A small multi-label audio tagger, trained from scratch.
Data: trained on short made-up English sentences, spoken by a formant synthesiser in many voices, 26041 training examples.
Rows from block 3 of a small multi-label audio tagger, named by matrix and row number. Each number is 128 + 32 x the weight over its row's rms, rounded and kept within 0 to 255. All counts start at 0. Numbers have three digits each.
Before each channel's rows are labels from the 100 clips, of 14976, where the channel reaches its highest value: "peak on" is the class under the peak. Only what is clearly more common there than usual is listed. The data: short made-up English sentences, spoken by a formant synthesiser in many voices.
# conv: width-3 conv, stride 2 (model.blocks.3.conv.weight, 96x96x3, each kernel summed), inputs 64-95

peak on: /i/; /ɪ/
conv.73:171075116077143094145151161117162135125122134090144107080174107177092096133139137156121086085073

peak on: /ɹ/
conv.32:190083149152100171139107149139111153071206123173141121141152077169187122079103139158134144145138

peak on: /z/
conv.0:161103150082070117169119116112097042086101119103120113046113134093144134165111126104107115119109

peak on: /aɪ/
conv.52:130147136114079115120079185117134111071125130143142089067141106144140143110136111146202111135152

peak on: /ɪ/
conv.17:151064129093113102041178148120158104138096124084133098091086139152156139119153162159095155136143

peak on: /ɝ/
conv.63:127191138111109128136085114176106089076117188126178105083137162070139152102142138090141112138147

peak on: /ɝ/
conv.93:054197151113136108155109175136124156094105158114117156156158095106076130130141127093154109124103

peak on: /ɔ/; /oʊ/
conv.15:079103151140144178128146145168135170137195090154121134148142175117162103175105133175184144162141

peak on: /aɪ/
conv.77:144037131103078079053142126105153129132094167061103157132127161116122124148171165074058143109114

peak on: /ɪ/
conv.87:088111145110097149128065116174146102064046180166115113099128176151173136114143106114104139107098

peak on: /oʊ/
conv.46:192108092170145120117169112074118210162133066109140093146158094077138080131106128200153152153126

peak on: /ɪ/
conv.5:046092129133094135112136118159154122136081107093146140133093142127111135114159190120156135145160

peak on: /z/; /s/
conv.1:104149187141133092090119169120137113097054129137092145146050160131138133138166127057107107120114

peak on: /i/; /eɪ/
conv.89:163055118109099098109154165088029123184150115107129151101118168086152156117097124161145103127116

peak on: /ɹ/
conv.33:128140106129103094078079172115085126112096152166120108126155163115139150157079112084178126108097

peak on: /ɔ/
conv.20:053103116135116110137107126125060105194125135146115137132109173102139172093113092096150116145140

peak on: /ʃ/; /tʃ/
conv.57:153069073110054085084114171089162188141083097109098129152128094155139134113139150157109153120117

peak on: /k/
conv.25:109095130114087094084112090090117159167113108078071128174110159146142127146143110084129149118185

peak on: /ɝ/
conv.62:111127175100058099128110124112145130043101175123116127103088135119129163138104139114102106115161

peak on: /ɔ/
conv.30:142135062101139101200106088079086116161114139135126138137124136095117111082119109146139128126088

peak on: /i/; /ʃ/
conv.48:143097052116074073102110146110076191135071137090138113184168155087129135139123138149094100111142

peak on: /ɝ/
conv.76:168060128101118095093142142104108115125133149098076132090143109105111107150105145130075134109061

peak on: /k/
conv.50:098130131133106137129109071118168137135099120056144156126014118128100107151146127103072140141133

peak on: /i/
conv.40:131098037106146142114133130155094117096120119140182135125130133095131167109125143145072149090043

peak on: /ʃ/
conv.44:125109114132116125129155112104122187081196042122122130181128091115086091139128120183117156107124

peak on: /ɹ/; /ɝ/
conv.85:164123089140139114135124111094139102117093200142128170122100088138147142145117126095074134127150

peak on: /ʃ/
conv.14:051092145129141118080144144092160167106122134134147142144083075160102120155163133127164153098124

peak on: /ɹ/
conv.47:180070156146108137085135120108140107105169120142101079102107117149166141177105123146133182115128

peak on: /s/
conv.66:129146187144116129120144159129110075135156146144128141120109170117148103141178162104111104137152

peak on: /z/
conv.74:081147183093152096157112165063110163126036146140101143149090157187150132182113112101104117132124

peak on: /i/
conv.53:138072162115098149077135173082108141173095068086146094131132136142135135121181137175108125109119

peak on: /ɔ/; /oʊ/
conv.49:116094133133118130108094172122147153153165089191101156130155125171150112137108106120157117117151

peak on: /t/
conv.94:100120128126134144084094058180147105074105073137116121119119106199115158132175146125087149140087

peak on: /ð/; /ə/
conv.82:064058173105082113119109122138171155136115168076142138136155138135098174111169142125101121113101

peak on: /t/
conv.81:122133151123090110098120090033126120186157053105113114101082147103093123179140098110134153145182

peak on: /ɪ/
conv.28:148109127148041039125114111134164103137112200121109129118090202179144137161075133147092111150133

peak on: /ɝ/
conv.7:063180134196184166124092092185125077122115163145162176153140121082105148071168129152115113167139

peak on: /s/
conv.13:130077138060102050088178182101167128159132139117099179143148175156091135174133153098145138061075